config = dict(
    arch='unet',
    model='class-conditioned image flow-matching model',
    dataset='histories of elementary cellular automata, time running down',
    train_examples=295000,
    image_size=32,
    horizontal_flip=False,
    conditioning='class',
    objective='flow_matching',
    cond_dim=256,
    targets=['rule'],
    num_classes=256,
    cond_dropout=0.2,
    logit_normal_time=True,
    norm='groupnorm',
    activation='elu',
    weight_standardization=False,
    widths=[64, 128, 256, 256],
    blocks_per_level=1,
    scale_shift_norm=False,
    attention=False,
    upsampling='pixel_shuffle',
    init='trunc_normal_002',
    residual_init='none',
    optimizer='soap',
    beta2=0.99,
    lr=0.0033,
    beta1=0.95,
    shampoo_beta=0.99,
    eps=1e-08,
    precondition_frequency=50,
    max_precond_dim=1024,
    merge_dims=False,
    one_sided=True,
    adamw_lr_other_params=0.0022,
    magnitude_pruning=0.5,
    steps=7300,
    batch_size=384,
    epochs=9.5,
    lr_schedule='cosine',
    final_lr_fraction=0.1,
    warmup_steps=210,
    weight_decay=0.1,
    adamw_weight_decay_other_params=0.01,
)
Rows from block 4, named by matrix and row number. Each number is 128 + 24 x the weight over its row's rms, rounded and kept within 0 to 255. All counts start at 0. Numbers have three digits each. After the name is the row's rms in percent of the matrix's.
# emb: conditioning projection (model.mid.1.emb.weight, 256x256), inputs 0-127
emb.93 087:162118128106128126128128102128128128128128128135128128072128128173128107129128128128084149107128128128177100117127128128088128128091128128075128128093131156143128128128128128128098159128092176157100128166186098073083106110128119093128128117128128128158128128128128131100128128050128147109087137128178105176128128130128128128128128150193128121124104128049128093150128090128128111128128
emb.94 117:087128089095128134148128128121190166128148137128128107128128128128170128130128095128128135094128115073128094084131108083128131163106128117152090071110142091088133128112128093128154128095128164138128108128099186128128116128128128128128128117128103055128113114153128128098128156128139085159100180128118106128128128179128128087128149125146128120128128128128076128161128064074154128106158
emb.95 113:128128128128113128173093130144089128090128128128128128132158128143069141127158151120110113183097107143128143128128128128128128128128104128080128165128138117160128114164128128128121110183128114151151103128107123145136179128128172128095128128109128155122160139128128117135128128083128155128147128164137128128134131128128128146076138128088103107128102130128128178128094177128147128071104
emb.96 142:090127128128078142128121174147119163150117128128128128128128144128128149128128120094128090128110128128128143147116091148162218096128111137066147128128108064136149104128130128128123128158153116139128128077137128139085127128103128141128128103082095142056128128178114108124101128137155128136128128128128123136128186128148112128128177128128128154110104159126128128091128059132123128128123
emb.97 099:125128128113128128128128130128154128128128128182096128118171116128169122132125133113128171095128113128090128152174172128083128128128128085128128128128128128115098128128128147128093078090128052128103128128128128143128077128145128159098128128167105178093150186128128128159128128128123137145128112109128128107057128128105128118128128142128116128128132128128127128144055149163111107128128
emb.98 198:105151140128089117128138100116134126128162155128120128149135089128097110081170128130150110138158128163128095128128158114128096123148174087156128149128126118084144118130128111125135163095159142128151113128128144112138116148105150114128128166149199106130128133155128159092125128150092128105121141175128128128140095130128091098116128153128122100128137176158136125154166144114128136128173
emb.99 113:119128128117128088128081084072129128105146142159128109128128128128152116097128110128098128128128128128128077086128128118128124128151175104147128090111161128128128158151128106128128144101128169128128128128128095103115128128128182112158128128128128102156139111128114128097105128128130157128128093166173098184146128167158128065076128128128128125131097128061105128135128094088126143091131
emb.100 085:072128128128128128128159128110128128128128128140128128117128121128068121128128096191128094147108096128128136143151128128119190128128128128128128128100128128128189151128128094087074078128128063150128058128131171075128128128071128128128112087128128128095086128128128128128099135128128147128128153128128128128103128128121143121111128128128092075128128128128181094128104111128128103128094
emb.101 080:169128119128158103128158085128128085128072108100132103112128128128128110157128151166095164144128082128095128128081161166128145050079092168128144173128128073181105100128128128128136067128091128128100128128128128128128128128110128109152117105124128128128128109116128128128128128128083181128154068128105128201128096128191148128128128128128128128128128093117180128128128128108128128128123
emb.102 085:165128140128170099128128070128039159128017128078128128149132128128128125128088107189128128191127128155129128128130124140128128128089100140128178149128128128151100138089128128129128128128128127144100128159128128128128102128128128140128128189128128129128109173128128128128128128106128128128128128108128144171128091128128136133128153087128128167128128139128128114128078163128128128128152
emb.103 074:084098128128128118128128128128128128065128120058078128128125128142095128073128128128128128128100128067118128128128128145134109088128110089057128128105128128128113137128128128128128088106128164082128087128041128128149128128128107151128128128128103109072128147128124128128120101128122103135128128128128097128116085117103128128128128128091128128128136128152128128128110113101126115128153
emb.104 073:128128170128128146128140168145128128131166128128128133124128128100133128128119180128128124128128163128169128128127144128127202128190128128152115128104128118150128128128128172148128204081128128132128132145128128128175128124170167128128128083130143145128157203128128128112128097128128128128128083094128128128128122106128128170231128128186163128128128153128113128128128063178128128128128
emb.105 090:143128143128190107128133092049128069128108097149063110128058128091106082178143128150103128180139094121140095128128116128128128077146103156179133128105128128128092128128128128123092133096091128101128128127187128128128128128128159080166128145099128128128085151128128153128128128128114141128128128128128128146140128128128128128128071128128128128125128128049128073133140081167165128128094
emb.106 072:128128157131211102128119128124128128128128138158128128128156101152113092128109119128128148194131128169128128128103128155110170161128128128211128089128128195161128144128128145164082183148123145128128142167128128128128091128128128100128128128128128128146128128128128146128128128170124128128128128194146128128128128156109128128202128128128128128128128128094209128117128179128128154128139
emb.107 091:134128128096128097128179128097138128128128090128050128087128128128128106128172128168128128128171121128105128128142140182128092157104128090065074167128128128128128128128113128079128128128106206128140128128185180128128128128096128128128128182128128128146106049139128128107128128128075128070122144099172092128128068128128128128128128170155128121128128086178128157128159111128128128128128
emb.108 097:128128128128101128128093128220101182142128128128179159128123128133128128091128128086128128105094128117146170128182091128128128143128120128140139215128128134128152079091114128128136128175105128094126128102082094128141188128167088128078110134160128167128171128128128105128137128128128128128168153128128156120127155128128128144100116128060128131080128128128128153128130173132128128092128
emb.109 071:128128128128218128128161164164128128094080150058128112128172120088128128192128128159128213128128128169128128128093128128128185173135128160128103096153098154171104128128128128140128128128128155089128163128128128116128098126128128159128128128128128139106128128128128175128128099128128094128143151128128128128106128113153090128180128128096128128128128128129093156160128158165128128158137
emb.110 105:115104075106138131152152146109187128128180102175140096125119128128158128128109091075093107106139078093109128128125167128128093147128128128175137061088130128128128128128081119128145143128102128128155128128131128128128126089120051086128128128117144111128128128118128185086069128128128087118134093114128128128171106143113194110128143139163128101107128109065154116128128128116161128128099
emb.111 104:195155162148155157128146128152128128128097128078137143147128128092128128167159163171164128128188128178128190128128128128128169142168128177128123144154104167175146134128146147112128160138147128128128145128138128118128128141138128164155128097156128204128113171128128128161146123128128145128153128158128159128186162087116128148128093128128146131139160128183107153100094186191128162151113
emb.112 098:099128097128032128108128128128155128111125128128086118128105128128128152101128128128156108087097128119128128166106128126128086089114128112087128128128128100095128128146152128128171128112146139100141128128071128128103128128128203162128132180117128102128128105128128153128128128128140102128128128127105125128151089128186128128086128083126128128128128128151087159134128128089128148128189
emb.113 098:177128098153128141141103138178128179116111128100128128113128165128163176189090147082148121085104120082073174139104107128147088128128088164134128128163170128186147110128145128128133099175128113145120128128123128184115127128146128128123128128110101170150128103128128122128154146130148128128168128099130128104128165128128146144128128128081128157122128076151106202100094148128128128116103
emb.114 096:193128138128199128147114150104128080162128149128159128128128128128128128154128159112128186128155128128143128101094107128142158107128133153128128128128128176092128163128128180141150128128119149128133128128158154121128113113128106115141143128151128072207128142156128129128138123128126128141138122128169128128177185128113128128128075152166151128128128124128128119186128128149143155162128
emb.115 086:162128128128128128128128072128128130128128128171128128128128080128128080128121117169128146128128128128128128128128128128080086128128128098128096128105128128128128131128128128108171185121128128128167113171125080128128150117128128096128128128128128155128128093128128128119149128087128128086128149109185128128128082128128185150128126128090128128128128113128195114128128140076128128128128
emb.116 155:128128093128132128128168161128084090110164121103120132136099128095126129095167110145125128135146119100128187141145138152145141128134103158065128128128076128111153128128128128098140146159128148156095128155128172104167128136108128151128140061128128105143111128124128130143128128128122112128115128098128128126162128128163152185121074128177166128153163097198152123138141128128128128128103
emb.117 070:128128128128195094128128128128128128128100136128128128129128104133093128128128128128128128209128128179128128111128128128128100128104128112175124164128128128139128128123124128128128143128109128128128128128128104128135158104128074128128128205128128128128127128128159136101128128128102128109130151157128128202128128128128128128128128128081128090128178166128217128132128128138128128128128
emb.118 064:128093084107128096128101128110128128132088128128089096139128128128109096102128128128128128145128128128099090128128202109100128135128103128152088132106128089128093128128128128128128128111092078128128114128150101128076128128128154111128109128128128128128080156128128128095055128128128118128066128128128128128128070128128128082128128128161128113128128088113152128128056044128131128128087
emb.119 091:096134061128128128128168159144165128128153128101082115128128128088182128128128091128150128128128113117128144128128128174128077128092128128128094077128121089080130149128161128128128128112128086128071128128110156112165128135097160128146128128128101105113079121128128128128128128180118102128075165153128099100128098128138092128170128103153128128128128104128093128128138128095128128166128
emb.120 137:128128128128128128141126128094128077095128158128160128128128095128079102084202122155128121183122100196128111090074130150128128128128207070140128162120128105131113148155144121142153128111142128157178106128111139128128115146095176128128128155163190112109128128136128122101128128118100128100128128128128128128112130153147112100101128165127111109128141181178149128128159152102128119128142
emb.121 107:128128089128128162158128201173128141165128128128128128110128128161128169128128143128105128127089128113112128128175128128128146128128128128133128107128160128143128156126128128173128128128111088091134095068128128128109163085128104143071091128134128167128175138128128087128161158128149089128128157128128128128128171116128128128139159128076084128086054128116136128114128093123128072128128
emb.122 117:161089056128128145128128128128128176114128128149167128088128128128160181128092126059107128077081116091123157113095128066141059128081128093119128073101128067127128113180128115115166092128128128171099119093080128174094113128128102135122128128093122085128128097128128074128128128079128108138132128073081128128148128138128125113045128095128128128128118108128128128121128104108128096098138
emb.123 078:158128205128128128128067095092128106128134128128128107152128133128128128111128107149131128187169128187128069128128128128128167128127157128130174128128128155128128128183128185163128128101128163128106128128156128115128107128142190116128136139128128128158128128128136128097128123128128128099154128131153128177128165163128128099128090128128128128128124197102113123197090128128137171128162
emb.124 094:085128148128080128128128110145128128118128128110143128153128128128073128084106128174134081158128128167128128137179122096128085226128116099150111128128155120128124072127128083117063128128133128147128128135128109147128176127128118115128096128128083125082128069128125100128109128098128082128087139151128128190128128128145128128168127119128085128128128128128162165081061128067072128128102
emb.125 149:128128093145128136128118174116128147110156123100105135121120113128182128128104110116131092115093108117128128157114133128143073128091128128128128097128145063077115128128128104128155113076143093091084128101083170128128134128128117146128146099122080111086109149106111128128128150157128128131128128128065128099128103128128113135154128093148128125128128103128098091107148117090128128146128
emb.126 100:128128180128076173091102163137128128128128128139128149129135126128128170128137141128128128128128114137128102189153114128109128128128128105128128113128128128128097128128144178128128135128128128128128128128131130128128108128128159188128128128142128128063162128128128154128140084128196128128128128050099150084075128078122128128191120132128128140128128176147073128128128162131128128128128
emb.127 112:131128128128110128128171128128128032146128170075120128168128128079109107099198128128170167132156128181128147123146172128159128162164128128128128157149128128128162139128128128142157170155149149135148128128164159128189147153128149128169148128138165128128129128128109153126163128148130128133128128116123156101128098121128164146128128169145128128128133128171128162128204176133081147128104
emb.128 148:107095083128104137128153124094140121128128107128140128139128128110128140128128102086128143143096148066178117085068128145149128099128152128105128107128061141045118120116128128128123113136128128130119100131060129087128107128128102128107128119128128066128128143135128127125097128123089089161100095119145113113128128128100128128106128160174128128128127128159128089128146128128130128128143
emb.129 117:128105128128123128167180128115135077122112141128128096175128128128128081128172073128128090163128128173128107092128086150128078189137127153155162152107201116128128128128128098172148128128128115128128105190074165171128128128129153102128084145128128128127088128128128155097088164164122104105127151146128128170128108170125128089128128128109091128105123128118128128139128128105180122128128
emb.130 064:128128143128128128128059128067128128128128128223115128126121128128128128128086128128150143128128128154095097128128128128131128128111153042148105128158151050128128128128128128122116066131128061128098128128128121127128128071128128129128142128135128082129073117107128128093139128078169111128188128128128128128128128128128096128128150102128128119128128128128128128128128128070128147060128
emb.131 108:121128049128116150131139128128128177128057127086120128107158128116128194128073128110128108128059118083128129128144128074166053128102128097114128109157128093128128128140135128125134092158111093132128130128133129148096061128128102141128128154132100128128121080179147132131124150128128117128128158105095128072142128128128128107103128123073128128128124091128128155089128111084128128128170
emb.132 137:128150128133128133109128134128093164160107133128144151085146128136128179128154152129128143128124143098128128166183128128143115128114129084128143128147123102154162108128143146106128133128143133177128122106235128135122128127121161133128138103128128128103163078202086116128144128128135157134128162100128128107128141128151101156128135128128147156128143151140172128120169095142100128128165
emb.133 116:098121116134116135128128144132128159128078103128102128118128158128154185129109128108128128128103128128088128128105150105148080176089123128128115091128128074126128083112128108095093091114128066128103128100128128166072128128128101173107128128128060170077093128088128098128124143128140140139128141099112099120128155128128105133128148087097128163128105100185128165080098077122119128128128
emb.134 112:139128088128128096128141153169155135101178128137093081128109128128148128128076117074127088054122128097087149128162124128128128128128128129128090128128088128128128128128128128128141128128128128100077128128128160128128157128171128128128128128109100097128128129102128128096128128102128084128105128087108128128139128143105146126128123103133128128128128046139086161125068139132111128102072
emb.135 060:128128128128184128128197128155128128087128128128128128129055128128178128128145128128132033128143128138128183128132152128128120128128128128128128128128170107180128128128128128117092128108128143101128128143128128156168172128128128128170128128128128173128134206109128128128128152128128128093140128173128128128128069128128098128187142128128128088130128102128061128128039128128128128128128
emb.136 074:130128174128128128128128128128128139128117128184138128162128128128128088128128135205128141123170128172128128128128128128109154128140128128168128128128128205128128128128128128128084184133104128121128128162128128106128128136108160128128128128128128212128128128059128110128128128128128128128159128139128159128128128128128128128128128147086102082128128128115095149122093155159128128128128
emb.137 056:128128108141128128128128042128128128093128086128128128106082128128128092062128138128125128128128128139128128128128128078098128057128097070128128128128128172128083150128128128118122128128128072128128128128128128128128070157128128163128128097128097128128128128079116103120128075128128128128128128128120128128128097128128128128110099108044128128128128115128102131128128128139128128128137
emb.138 075:128128128128128095128128145128128128128137128128078113085128128128073068128157165211128128128144128176108127128120128128067128178081128128073088178128125089128097183128128128128128128119128128168074128095139128128090128128128170106148120128087045121128128158112138128128128128145131111100128128128114128145128082128128128188128128128088119128128128128120133126128077117132128128126088
emb.139 083:128128128128152173128137128128128128128128128128134128137128123128128128128128128161128128087128092160225128128128128106084173128162128191168117128127148168160128128164177128128128195128128128128106128167128128128104100128128128128204180128128128128118128128128128137163128128131194128128157128138128128128100128128128123128152056128128128128170133128128139128113088128205128128169128